From a checkpoint of a small image classifier: layers 14.
Rows from block 7 of a small image classifier, named by matrix and row number. Rows with one number belong to one neuron. Each number is 128 + 24 x the weight over its row's rms, rounded and kept within 0 to 255. All counts start at 0. Numbers have three digits each.
After each neuron's rows are labels from the 100 images, of 14976, where the neuron reaches its highest value: "responds to" is what is common among them. Only what is clearly more common there than usual is listed. The data: rendered made-up planets.
# fc1: MLP up (model.blocks.7.mlp.fc1.weight, 768x256), inputs 0-255
# fc2: MLP down (model.blocks.7.mlp.fc2.weight, 256x768, transposed), outputs 0-255

fc1.266:135126132144123093150131107111107105116132136178141125079139180117122141148135100078104101098090137131125121163084167125134102159129127151117114153124089135171109150084149100178138110124169151153155125119129143165110103166161063135116176133084136095132094113114098170145114166144120131139122123114112122139102116120134152139125136134126127181064132144086134166147142132113155136143116120120160110155154160120124140094146077109128096110134128101100159138143127127081128150110079125111140100120114162129141161132146144122141062114148126111061118095116154158118135142138131127103124106129114141082112141129093129161134137133159148141151119095142102146104144132118095070130102123117172129115134093121146137143130163121096116131125098128168122112073133105146140153123083133
fc2.266:103154129109158169120132135101123109145133134123084124125131126112087160147184147126142125133178133163111133081089112137145136125159136173104083133096173126118160133160144181119110139146140114097116122143157138134143116110118126127120137138156129094128100122143141133112126141131100170109087104115180139143161098140125143149106133154113125109164153165174175081125131145164150147104111101109112088121137137101096082155087228142142138128130142158157124101076154132153144131143129142099150146130162103130129148099149133119139142100135130159156148136150160144134113109094115172125148110165152130123148141123136086097143109144180134123119122130123159083128097134121123115129132141091159132132113123137135151135108097118115122071125146113130136074125165116133201146139118106
responds to: crescent; lava world

fc1.377:143171173184136118130125130111121140132157097141109164092130147148157127127152120104143111111126135083128115149136074133139089125147109097072131141110130069101117115134129120116105115136176128114136109113114152127107157143113130116104117145107166117101139118154117090142152102139112098114096144109085141141172126141139078144087117068080140133106127145176113107102101079121124141140118129148092083115125146156139115101148136100103125123104150114185114154136137125135145149087161128097101131107136120122163101157109080128096095127111093101131100126170145097155130181144129170168141139110142115151111101127127125076140190148088141136131145135174138098122133138115128111096122135147122134135137134157167152147123149111078124115096127092143127106169146105110107096156154142
fc2.377:106115133139094125158138140123128155132120172093090142125118148138091128142145140125131150134120150150122140131136122129146170122091158208150109131130126136131142132114135108109116164049188067127126171138135132152152093151112187141110157134151127145127132106122158090129114101140155185128151143108138105108103181190127139149126116168157178159143142108103146101177158149125139130167131101080098134104093138139133112111148142164121123123115103125129160133145127151109107110127171114160080143119122108112127126096138099138149095178095121128152176077133157129122078122106108118129098135169139146148140125113104125147131110107125123157159164105127152091085146138123095108129146136114129136136143091136117147113126101100136106116138096137154167087134151145133131133139164113
responds to: ocean world

fc1.717:149131156132136125142098133145111123116123143093180129136118152126103163152121089126135108080135134142160143132136148178138112138106111134114099163169120090133113142094132104181106132122121072088127124162152079155148159122142137160135077121163117138080098085124083135105151188080161128123095166158145116092123130153144102129130122120139157126126135137117121116130100163131104143107130138095107123150144124135116139135100114120131114157128140115135107147137080172087109133100112128153122086146144132136125159129100129151160137123124122124095112144155151108117046121100129152143135165158151108154107111129123122195129107119145154147156146135106110105088144101087150113148138126146090111125143111101149159133149112059177096121116081157112120140090127153114119095125156107
fc2.717:096139126136105148097147126119124150085128147117132165084106147130107145123154098171142178096105155143109126091109152150128135086142165103109122128097166141096108164118095130111115163121147116180114187158118148079097128104083167151141086133099176117143072137119123102108145131129117113120133115153110134144125080143181139090160139125132130121093137140131131153160090122145145097145134155127148168080133137175145078119098101106111112116148143114148142111128163107180120113138076126112141120155079136145153104145139124134129124148161133150143143127126138135114148146110103122142127117134086133100133117107115159081093143129112123116135166123124106186160124139139139143117130104112101125181124131179142104097145168144095124164129115126078077121120132119143098103138118117
responds to: ocean world

fc1.20:132121123127164119145108129105118141119112143121145114093145116134117095104097081148093126113114140158130088076110104117103143132127111145086128104116112138135142136140130138095149112121124115103090139117149116119150107129127109124152097126139160057133124109139160134095123151075119117146119136135119155110122150112096118132146096107113078103115169114119076119137121150077153122078111118149119098157114124175146104130126169136114166149128113109132099152124177162132133134081129083150121120149136162089173096163065152111119106160125134141152130138090157129136143092116131160133089136111132127116114165136127120140130151132091102158129162113116126138190141101139124099154143098135085139129108102171127166163140148071187163119130109122121152105120214130118115108099130130
fc2.20:124112108171124132105143121118142146146148086154092103118119120120120147125127158119128145114100137103099102159151130137133062153145130162118127115097134122116151125134114115118146132141133102104123135159122123103107136129134129143114039162096083166156138112130100136138132094149136099136204081119118119143135109083101146121134127126122123129135169172150113081135134123142103105075138114131158130191112160125091172133120083120150142126138137118137197133156098090121115141124134118154145126119122147102148149098177109108127134147119139140097105106077126108090097163130131121107100100071134091106132128109128135119132176126132139123155155139110110167119121114152137119101121138110122137075134132143102129096150148045104119127121134099123103183070133132148145121127111103
responds to: banded gas giant

fc1.54:105127138147142115131125108139138149123098142146150113077094120110103149124136124157122126118119171150094126105124109120144163104091129124142170116138146136062138189155141133106086140153150127093150151105129137134118133097103141132134151171158116097089136139135137145161131163102124135116114184127121124072138135128117109147095140102121110113116165126131116142131134093118097117131172170093115124146093083127145147148102127153114102132156105165128067133158122135112146161113152099113068128155158095128121131125159085078079168121146108152130132165141110123146126171123143161093160105121146103119148136153165122105103137117190106164139100171101123127132117122168142159102165137123132163139140088094105089093151133090126124125113134107139093115081128146128134121075113119
fc2.54:127106109141098100090149091100134089098175103107123148143120145121181113125100137117102155164143129111106144143115131147075171120167105167099109149109119166143105078166126116151153136122097173130126092109135133133137152121125091120151134136121138123114118112172110115135118142093160117137135112082091142134148106121159085108117119107134096097098117100139119133113106165194124145149099106192168111130079105117153126131115086093127094118117130129131120112101098079115152107155144116127160181111117150157107154087109152139099127124133147137132159124137115123101114104143110155068087130138130143128129134168113167104126081140105148110122115124160111119111147113151090096127108143134103150117138151166096143138137105155113143147142138118101201092137149147132106134159111111
responds to: lava world

fc1.311:092104150090103123117137110152174121147159116112159147145092114144124142118117171136135111151150160105118158126142185119090127133124113116129114105131114109131141134150134119090127137120123103141091125149154173136120125141110165135133137125132125130157138108098111118166115169122107132134131136182091127168145114156115170096122110138131107129169120110107133130176127132113139138114108060176091135098074139104074106142155159118131150142132164097142101095121164119120174161072144175155132125146131148153114134115123154110137113121120146096128165107145142092139146143108133087107136088144129107047149123156155093148104147139156124095157118126116087154157115147122174089115120133108157064146111157133102146108148153159142126131128138132140136112120194115137102111125167148
fc2.311:124135154114118092129124165140102114122136143161116163143123137116181119144104128116153137125108092120101132128164100131153176105106114117117095143130165123130129098118127094105127124146111119095122124129075115118127096128132170130155105120123126115136159098076103154161113114136116169168177173134189115161161130137144112155114107131163176137097087125121165121144099152148075127123104177138158132141113127096134171128117127139120126161094117126114121140117122173119110107164099156088144119094121134103117154125160124160122173129130099208166151094134118094113125140125130136178140120107147106133128112112155090131135098150096147125117168153152095120099147101143136163102130146104186113149106158144115124110142167091155118168107155131106116183136126102122125134136116083
responds to: cratered rock; gibbous

fc1.290:122110137131089101161123140162114133137119117111165151165101135098111156146091128108124141072126160181128157111137147132156154117134126131102144146134118092119124157082156134177137127133152095110113109133134104110126137134098115149125080148145111098094077096111102127136162164089129124122094157166145097146130152147149117108146144107155159123141126144086169144113194169157132120145126122112117113091134120096105128106149113115101122175163116114144124146117098188119118145128100086141123075147131137143130145116130134161092150136154136135095079092161120140127079153084149115137128132164142119150139119131117123141139131116157142138123129137103105094064139106104101084126150114138147117160141076099183136140128152089156106085122113141144093108106105138121133080129111089
fc2.290:145095171101135120119148130116129155137120154118094137105095148126127164152112114144145131148154138168123119124108130181113147104104133129103115101118100128127133146151083155110104143092169102182138193154128129088132099119069111149156096133130151119116136154102144095103165106126132131115187123150101176127118121169132132094090114105144116103152133105141132134146059155141113143155102132110143115130163137133108095157103126105118166096146131131091145146152164082145123109094125134108119135146083128110162129130099094099098106119176152128122118073107148136110133147150115165166088116111162153091140127151113163123099126134128122171147158164149125177150126132154144146157166137100117131129141143167117121112118161134059137122133093150123107131079131096132140140122125143
responds to: banded gas giant

fc1.148:143161135165141154084114107118153111145151136138114165060143128149128109162150108144133145136099127110155110148135075112120135097153096106106106094096118079130136112116131122127134132136146133077130132119100114143117168192136093156119137148145161118086099124149103097095148172156103114107132144111110151104143130132133088161106097044121120108129099126188094133127097109115117102155153135135096102151123123127128111122087131107117108129134138136145123147080138114140153164111161149099102105149160131147087093147091113123123107144084121129157109125175147090127143156140151178129163147120122071119121110135159144091130153193110131168133128137137113130163107155130135144101134099118144148168142115115131144119156177127118141103118159115133125129169125152125132095129103159
fc2.148:119133128120108154165139102128124158088088124109131148090083175104106111149152137142124126093118119156112109119137134164140144130106101156137117140130114154130099174137131109133159189079141098142127132122171143120129100139133184121145147118138112081162126143157151096114129130137137198133133141099162117139119141143148143118109103132179138135160141137091131148096162153131104165132103109118147138152093178061175116129133132124057116137108082128150127112134144122130111121099132116129059153118103095087132147118140131139092120128084113117141112027098133150140113096124108131155117069157156125124133103093111133136146115106151133116118144129134127123109140132126095112141123121110157138133112146088145172113113124145106097119094106133147136076122161150117129123134128114
responds to: ocean world; banded gas giant

fc1.357:103168096118167127111144150132064108130119119149110106106149167141136152126110123142135104142127111150124131112143108124115133093084114110120124125089083083165115137146123128076121111131077147104100133145122146128111144113101152124134103153120144127116135107125135141077163110129116132146123129138146165082124083111105122192131090156097078105145143088157092128165068040080136124133130147158086123109129164110157100112159133137167137091137117124084199153108147141155102112146138121113115157111140097124155090120120121078120131151109151127138136157100143140110142098104134135125109137110136099103092112146152104117142128139116112127139156130120127139113165112152098092117075109105122162107125153139090143147129113132134163156093137111138128130163152133110100126156111164
fc2.357:117108142105121104146119102135142164140119119122078167145080078172103131157104130124113135118153113107149112116099102161114117153107163112072121119142120139119142158138140142150129129114129113127127166091116144073097089116106130099160094116121130123128113171125127115125141159127159110109181131117115143156132121127080142116129125109143136134142088172130128127080158149116112133093106158120129116162154132115119126122086164083122125203131160121115169117145114111097130108141150151146106117150119122154077151159140117113131090107162144099111118127115115122102095181155117108123126161113163132135136145141078148161145110108154147168129118138093109169106094076126151171154135145161125116119146107155175132118137173128107114152139137140123111105037126089145123130126155133
responds to: banded gas giant

fc1.672:123122135122124096138148102116143136123118127123145105169122107088131145125113099116139103106103163187121109123125118112091120130145108140086100147121115141150143142117105165133153096119117098117104093149102106094154137106093159164116103127133113062126123123114142152154129158090090145134088148191119131140178100106102122106156133098116150118103155120111150159104051120141135131124137144151077141123116121120092146093135117137134179197099141134136124128153103133146169164110148116138099154154076111121123100098127143143150138183156113088162134112130165111127114154143168101168115119096148123124094114150117103116143137094147182168118135098129156093129110120146181122076161104148126162089148160117173127134123146148110123138111107102107128146108118114133129110130126135
fc2.672:140133127129074111105124151147117146111127117153100155133126165156125119174102126147096155128149129119156121110159124150121107104092128109159089122120125072147108095137135111104090107087097154089130149157138163093108101190173121132125058136153093158102165126098109152158133139132140139116149168127129123119151132101128125139090140148113147141117114161083128107131132107163098130129100132111109141139148146110157083140110135131176114095122124133107153101132130089112126090108171146115085138118107118145145106139094124144109107168126169162106134183134150118125100125143121124154153153119135119130116112137151130113178169122122134086077114143151137126118143139119093168112094157097110091193162129104140153094118118098092105131068135117122175147134113129099134138149158145
responds to: lava world; full

fc1.699:119146154139146120149113095149094130104129143051084134129144113142160153150128129146104103104138131137134133131130075162145134122138092125141096084131111146103148089139121107162172121114124114104145124102140150124149111139111111070141142122136094128167133132141074109164137103155170161077139144135141110152117113179119141096092150138089174170159142121100092146116130095110121113101148133162074131145163134126158113139099133117100139094147140146101163113107139111125183130115130093140182146112123137112097131149138157116156110114168127124117137131133113141151142160138121098144125123118116074074126113105112131125126145100168149171118128158125110130107159056165109118124130075099100102107138122140112077105109172150141120180144120125141112146129137124108117144148142147
fc2.699:140119156147162135138122126137183112111151168084132138116151135119130088094085151110134148157138096177134126105070156127138067172124132136163133126139144145146132154131173134140114140118095189135065096157102132166127112116131118142101126109140140171097122185134184155098136098142121072107113154098163173135116145104154149152138135140134165127100194150106141138095129112171168106124141071150116136134175137177127161105077130130158110161122156121120097138106150100142096105166123134110110088108145139122130156131120174137146122106146144115103112154122102147134152134160077139124121133128115127138103133124139128131084106108132145112145123126145134137145138143131135116132125130124117143104120162152147131105147118151137145192110114117134124135178130101121097119140128146
responds to: crescent; cracked ice world

fc1.697:137102135143155136150151118139113175141107114109089142141199136140144156157099174148092092140140108153109101139088169145138171131127098133106186150119142106134127119126137095155142091153152114084131125156129145113135130108090121116157144118153119144156111133136103146136092080148139124109130160149106102057126103107132102166170104118076093080100131091137180147117117134130133121148170106128107119143119145139156170153118131134116116123127173152147119156152157094141110113121113153124150153142124095182131123102140111098138111141176100126112107137111126104166152113157058114141113152134158105116122119085128150096126145127093142127140120131139133101086126119153122135103122119143086146127136147152104156121123114104075114180140107155146133147114128143083101134111094160
fc2.697:131136152112112136120138121147132099153139129070107146116121156139132141120088081037126118166121155169139158176151125109134098164146125134165101150158116144119127123113156139121110146125148150150123144135118121167137137170139100152109146110176127136124114115168161143158130139135110091129068119139118133174111146157135148177160143136173137137136143063110153095089140150114131127096117098113155115100140154183141133120119158131111133124138098114168147164115158143128138125199092078139100124119139171139165116104079144179136135093106134100129138144124160129172162133137088150153112113140123116130118138122082147152121102138133118144106113133118133113133151117135172142150112136162113132095142128156111145125126173132147110180141116110156135105140171116161094125146144124
responds to: crescent; ocean world

fc1.49:120145112123101144141103120130116116095102147126168141101160151100120135130131122110125086103126158083102135145108124124178103140143107124110152114145137110135088124147135093135122117146183091093128156110166171167147126121127082132124156110137083101155161158136121138162130112165116119126114150159105127140154144127123165132115120134153134142100111141143109116136124136106164147175108106100135130110145111108124139109132114138106113132134153137093119137114139103135091141111138190113105137123145153104147147109096168077143114120162146134102158085132109160154119109179168063100121125152101120124110167130147131162147147110135139143166069053120100115063140149115149105090190120127144137119129103132122135160160153123144121126127063107130109153094158136161112162121128170
fc2.49:128115156167119134122127085113104136104115142172114153137124123110109133111148085152118174133116133130093161135039113132093135140145123171166111127091094122136134137147093199158117134140148127169100136125089129184140125136111151126154127117126131117157135107127122117100119152108127170120159110132106123150104150145172125093144085095187150102071108141196150157106147087147160098172128127135148121074117165129130151166132150120090127135148131114164134140141144117145145139114114104132152147138102112149117124122149145135125116141098126115165139130145139133115155133116115159121146173151161140133122122148114117099119109113152122152127130152142142107151120157145051143159123140123098091152118165176097113108126128148147116063180125125166130116111153127135118125144138116
responds to: cratered rock

fc1.611:103102108140184126171087152128163118108148153117133117165175106138144155158147159113141122137132176152127110121161116150126178133112119153130140107149113117122118105145090140071120129106127137128130108156129109093137098139195138112136144126122136099113136149108105105096120129132132147118108116111111133158123121167128139178103159096138139139140112149129153084082092151100110122105135118133156064136071116089113121155171145103090123099169111128128155122166136110137149125116150118120112194102090114112095141152100139119112178085100142104097122146093128112128126131111139087097125129158136136160093124137111082109110143121166141147101169129135144147136130075152122127115168128155117116145142143064124112120129089114177140117124104156140100151125131088127089122122108162
fc2.611:097098095103089101165112139117133206124105141151111107102085148129088131147154108144104123129155147160153159124108130080109143171112164153136125167118139094154143127117138145152134125175146130113094127121120098144093122105111150088098122105136167124102114075111148081089116136163128126108143120111148154126116184119125112135132134134100162092156118116172120116127127160106134116143109129123075141129184129193143115138080101102168092122133151108144122077149111138132132105110131124155153079135145136156153142168130160110171095148146095124108108136124122157104136125133134117124116069105161175136139149160133122135083138153127157124096149106127107148119128152112153146140112105113117117127106128146116120143131119122120140142158081110074126145137075132106126152152165137
responds to: ocean world; full

fc1.470:155103165135146113165103146146150120134104081110127160126149126097168132103139112176167114147113132133133131126160163107100153129126147138127110119133152090123149088143148127139106111093143117098111144126139099091164061118127141111152138168127121136159101118123147160154127135133138137126155104147129159130101101153117119099132153129148118099092139111141081150071131121145133145145125132186091072113085133154122161130122113110178149166082140165107159098128136127139110167105133170114106155144137077129127066128136131126115115116154101108131131078098119124100153138098116124109147156137109135122109108128120134132120153131196117093077125151138157143150129135109131145112100097140091147128131102137170138120142105183155132124108183156108109066091141123107121152155110148
fc2.470:124109131123133145127106141125139118101135138140139110132147133158139091164126115118148123123152104145075115145117099136114146136099121095135162111115147177162069148106137130124083165173138116154152123119178163108089137125125106172157156118130129112116161137105130141157110131123105112126147152125140114125116148129148087161161096109154141139121107159143166107163117138144157123108128121141171148083175108114120139138133109131110111121120057114162133170122153114096114104159146131123108115146106150136106101135170167146143141194088192139141141158145116112143129088116202138146089085141149132151144161130107108164171114151083125121147101125120107144091136115084129098089114128111169122111134155111100138134180142125125135105086121105098139158137139128134118071141126105
responds to: cratered rock

fc1.395:105159130140118083117120142119131145103140133144154126122140172109080124083114145123159132121120129141122132115129146153185102115127146093118130107141140134102103149178118100096125118159116108108151100106171117153149142085057137123080095154086121108151133108109133114126152100142130152132122120160098119145115114138124125117152073113122125126108143180164090118153161088099078129125113082089130111050131108136135122104174110134137150136103139129124106134088119089117103105078134149100128095096124145126122152090139135113132108160127164126116126135139152107161132154143131128123106123087159098174122103125153099087136138126130114140098142096109085123108115179145127157118093142148104146125114139125125147145173133168134097162090103141122159151148090149107116124167159085
fc2.395:111099141203095134139127087111094125119122197139110154103149144096122137135104116142130166129129118134109132122128142136095147151137143122138098119097071165114140140119126167088098130163173144110117131106155133150121095200121133132178085138120110120140114150153103142152082137121152123120152142117118093096141167124141115100139126139085161153118142143150136124156089147120105079145169157137090100142097137158155124122127143136151087122096159109120116181097132123143116142170150148109116115124140124110090134134120103157110093148125166155120163111098150140122114111113114094150157180120136124149087117138153125153155136152099108115110172142120141130097140115151144110119098132117109144121086152122111170125103133105094155135085110117079145141104165136117159092183113126
responds to: cratered rock; full

fc1.205:157155195119127120115163156093098145140145121148148127092132143159141128133127103131165145103138134116121128119164097124100088131133107109111089114123119104130125097088126081123138116138160132108146127128130128138082164129122116117123102164119142100128161114107096076152171142142096098105147120137054150128115137161121053126097123090162114127104086135120124122159116097110140127165119112127082135119123164174133104098122130097104140117151138117171115119151104094136138139138154111111134111109141125113126139129089071109070093121112094097119100107142133160158125166141119165145095107141147104148135068109118127162153169153116143086126152153148106106111081136114089116124148147081134113122127143100145123130118136139064113128117143110160144136175149129112102093138141118
fc2.205:117120142092103114163134129164152146167138116066082134131100109154095172124162160099086149157141140158135133119141119141136131118094140157159109146119146173120124179127133129112137128102156095119097167087136111113205114127165205100137135112158130129130144101128137108114123142141152191107133127125162123131108144184108139140157122145179145126134123137131123125134132137122120143123124087050091118108108148150161107101141140144081122118111133130125108149147149149131139122099098125185162122140124119123153112111108147143143137157113116129126155058112134135128126120115077085117103105163129110123162158103101126101141108107129142170127124094116149095137124120135102121128132099128105124136113104133144121137141136116129094111170058107138144106125137155125129120133194133
responds to: ocean world

fc1.317:124092150129156153157136150146086113107106113160105102114128118103154129138109109075155090131165154139110127105167135108114117095106147112090119133117117099155109139201113139088128113113114066153131116136118153125134144126123152099121071149135117096176150150119085126138115140159138097091089155124079115144116071123152128133096117115125119144129128109134129170132134129168132150118136203152105076139126115140151163103164169152087151139076152098156142129149128131123163137088128126139134105128147188114143110113149118149179091122133151132134106098101095129143128149118144144136109110109113130165130100136173104081128129143161127092130126136120117124134127116093132121143129141144106099127140137115189163140140162126089131186112106126121099112143114107165155151129117127
fc2.317:085129138172124114136134148096097122140119184127118149115129110140118121108144136108148141155114148092145161177161109132146142112151125172172118154133129166113155132120161085127099125096139104158133187135109140175098104162114171133099145138121130150111142082112136121158123052102108169151130123133171138158107140188132149126099131143142149136136112129120150139189127143107125150145120140115072132134095129179106098131119127165156151109162098097144126140094160113153119116156082108140140139144123163175137139105131102135121159133111120112150146105162132121148095130130138111165134140126116161174106130140087143136121160120139106168125154131143155066125129179106099130130135125154159142118098119168106136131129128124145131091097123130142122110186098154136164155110150145
responds to: crescent; ocean world; cloud-covered world

fc1.82:145129182135116125079103151144146152150130098135123139156075142152114153126118104146138147113121171126137146197157089158140107135140136123125103129092133119136113149133113121149119149129154109133155135102134140160103127092089141126134135121120126115118120154103127117171124078130110095123097149129100099141162077103119153139149139153129187127109090130191111144123102112130120113143145134096147113140137146149120139121160102132150125150134140110176126110094101127087134111108142124107167090125111111106144176162115085098126104122104135086117193158106161128123111156105092095149116107113132128136138120136174107175149148097155155155108133142137108141095122144108110158101119103107103102100108101088121124101113090112087117094118164161151105115121083143104124089178169085
fc2.82:157150076111132117151129165113165101132118144136075076100149083098146080093122130110136129137157129129136107029100136149133100155100168173076118095126130130138115130123154131130127178146162176118134108103129116151163128136127118103122113097122180140132109172127101083104107168131131110134135121109141141133149112035133090132116108083131145118107139181137117085134129124133151147120131106125118143147186173134157091140058122161108108123121107134102151128150135077096153144145140142128141100144140156155098115116121167110138127112114161126148151123133114140124126115148126135138121152113110159100122142138113119131152118139116122120134124129107130088142117137103148107128116121145136143101093110148103091129139101127155138110129105139081162102124101145139164156134131095
responds to: ocean world; full; banded gas giant

fc1.140:095134110128098117132119133106133112099131095160153119144121143097117121151141103152138101130138112155137145123136127146117105153138153106153137126129134112150139151135118130059145131144151118098099083157158164132122148131144131126128119163115112098124145107105108101117149142145126151081134154115058081118121091142139181100114153105141112109101120173117050122182123165110122116139154129123072174074100139129149126124131123114102096117143168129122094099111139126074157131115150110135122121153122143128086135131160175128126098138147163113115137102128117130145097126158147093118119097137123065092150087179173104143089128135122139064123140062173124135132122134091139123106152139154115099154128127113153155093169155133108119088117097150157132120110110106124126116120138124
fc2.140:126123174160127128135139112157105117132108173154124147099152162132143140159124122122155113073105147095151089150117153131121171153143098106128086154154140111104156105135093119156097144142111147127129172129118139144155109157139121140147158135124138129113137061103143174130142147115144166154136171157169130112114163118147144127081116172186168133130126189156153114156165120144145106178136120154127100150109128127121135131118132125161146125120161115127116125109130153128097133107150143132100172127142114090125130121135090125126136087148167124117154099092144112080123120082151131206106151093165158169122153095126101078136113135128153148101133147110122121120136124185098126120136148128127107156132152123091146103143140133075128101101137100136146131141136123115173076112134147
responds to: cratered rock; full; cracked ice world

fc1.345:154135145172112133122154099145087123125124114138100143107144142097145157177119176129072077102100131117152128101119146138127135156121133145135099105123104118098120121078133110169101098119124143162142067128121147155108111129109136148085107145113160108109101105086117129128110163115123097137144137129085095148155114148117129124111127054105118171134101115107138149168168128130171092129114142104203127152152146117095130115143165116139146148151106132114121143157115108118099117147106191128134133157138142135185154142130124154153076124139164125114106138129118175109136135122080124164105088079131088102096091123124115123123134144164142143137137112082090098155105132156132120100131143111137125128113111144145128150114128154090107149135100120124122105119185109158162127117108148
fc2.345:103142127080143135146152174087142098137096125199125128138118116129119133130144142117146133145111107150136156128163134124130156113120105146102119127090122150099145142149141133124120159162167075111107112158117144110159132112085140129105178118143175132101136157130121137121140088106107154109068131148159145120133113098139143116108114138119124102113133140149133126143124157105115135174134130112114118098146064123144107118161118171088126132116116128112097142067134111120170155131125121164135147130124139138120090093118099125111195146140131087108126111127158151155092101105152172124143126145153162138124111129122068130104132096109114120151146133119171106114133122116131110131118139162177104170151143107125155170168062158090113045088123128087131120113110149122149129102129113
responds to: crescent; banded gas giant

fc1.511:104077152171139118137140122113100147130124120132152143134108140121113154191108098144132121147137116124136125152122142131088156133123116114136156137126124150140154114076117095081083127132118117118158085067116107149138129104132121152140103132171096128096129160117152122133112120171102112137061098143113112144133064057123141152113148142122121124106093117145124134162095172159094109115118191077071132144124123134133120135091154175127080140153131128133116093140109118151147146111139169137140109154100124096121156143127114154106139106103136127119162129120161095130114179129136129136110161152111070144111136123099156181162129095157109117130117182159141100127105134118131135198130108120118100139135128106148110122118103115116134140111100155125133159121120132105137147175103127
fc2.511:154129081181130114099166136109142138151122138151133084120119136120136110128139103131138165117119147187121127060103159121133095131130158133096111079154131134077109144139128118126174156188179186114127171131156159153157140113117067120106132152145120117135082129164127132105127170165144119086166093107141123105115177098143099091132081119093126151100107138121141139121129122106120094135135080115122124120150117148161114127092120117118106179109156128127127137124159101149090157180170144131132101124136099113102134121130155107160103129132172111124141160119112149129107123135135101093132125113120117063121143128117123111136131139162151104145123155103131136122121137149143129106124136149163156088093131130120118125130165133102147139139120121119135115158193101140167133088154100
responds to: banded gas giant; full

fc1.32:148136142172119118122125102142128147127153148068164073127135106103115125123145103169117165111104124138107168165162129124138174162124135111109160131126109110098141122069133117118070140135147147107160083123112112100143118130117128100125182133178170149106168135160176093114155140127135120141157153124156132104121137158160156107145124144106112113128137100141090097142093122122121140139126096158105061127136108176116108142120102106148151093148146110141115105133126110080162119115111162129106127126107104123147110097123117111110125131126106137110140107167164129111141163124129131119099145140115169158110154118172135103096165091172105125141136150151156143112160079106124075115125088165095111102149113107105163116145112129147112134141142161136141129120117081094072115133089136
fc2.32:087098136109127121118112171128156088129105084194131150118105141150158131145134155138140159144143142066142123121162124136142163131153168126113119127117156113122109117122145109123110154132165148119145185165159131132147122104151169119114127096081102193112158141132112158153127156131127111113160129132131082113154135147108120125137153129115142106088106126115134123116157126130113152163101151102134141055132106157120085120164137137131127149140122102133128102134129146158129107149108144138130105157065153161114129114171119107114159182180141098135143158070125148110149083094181134107131140139136140134129141128130107121123139107108151115127167119119110098103138146136135152146127105117170147156121161086157098166175082102121126121113128131077165137166123097104102140129091118
responds to: crescent; lava world

fc1.487:079106120177117164147104124124093161125119123116138155158121101150109158183125112130117154148140136131091174121137173126079107123135120170099146137125096145115165162112121139160064128113131096114157116115132149129134114113137149143112161125136134146120101116118123116091095131115097166146083143173127145121120109144098137100163160144137143143152115126119153125124126144150114145112116152150121103175169107103124066136142129132133126163133125129111160086127128102119152108087141147171132163141163058112106129122112141139143123142105089154150102129142121104120151110097130129108143156130151155144089140148090091191096103142171140129142142162106107114105118096081143081135142164166119107128157128151152122126125095103082131138062079142122142104139117096119128153124108138
fc2.487:150143122118131127115135108144170148115110086136109157163070110122113127108112137177149167137157107124120137103099123147117166082105138109109123155076134158071123114084109153106129138147126142152170118110133141161151131140075103128177082112124141102145146128103124142107114169096148110141125131123152118108183113107169127095113098129119124134135134146113096200148115136091151117135146128128162123100119157143150136102089138119131119118115172130102097150121169143148093149182125109085152112086068192145119146169152119111094095120137154142105113098128145125143131151154150153134120146132120116077159134097128167090139139136113099082112148119157111129107138107126110136123132123109173153146121164144146107126146141122119118121177129148106167141087140135104102147128121132
responds to: banded gas giant; full

fc1.587:104109144136101100163147105142148129178103117138146143092119111131104144163118112097104128151127130122134165105079128138118120150125145070131132142100088094122111141092098121133113140147128152175135144144098125105140150099137120160082145145131130119137129131126168109145101139138102145152102164170065082109146084080102134148125075134103090133127151149108131131125105088118111139102119115077091128129180142101146167167123129137119146077167145155146107174150131118145141147133127123109166121139098104148127125131130139179141075156136139120153181148148122098137140172126125116154103140116098146127140139172147148116162094127098114145090143126118134133130134121115149139126120111081118131126146071130126130076182164147093112143125088120146113066106113142120142135136125095
fc2.587:090102143162081117145128106077111114129151148148126132116128107153114158138141095157181139085152122132104095157155114117166152188144106126109135097084118109123133121112118115130125095110080144119134099125125142134182128107161136141132130098138118105115116105088122107121114128120156134119143119115120103126146082130084144103130108117122100111136139130115153121160122082115081123130123151124091134104125139111137105132158149164108096140089159130108108137126077142119141118110160126121184163152110137184123132127127107134123131228143158129117129157120098171120111127123133120132082095094139104082142097155115111110117126090114124090070130086131132152103123058106123104144100130153111099131134145131127126101142112103116098121121084128079178146116101118108141120157115151
responds to: cratered rock; polar caps; full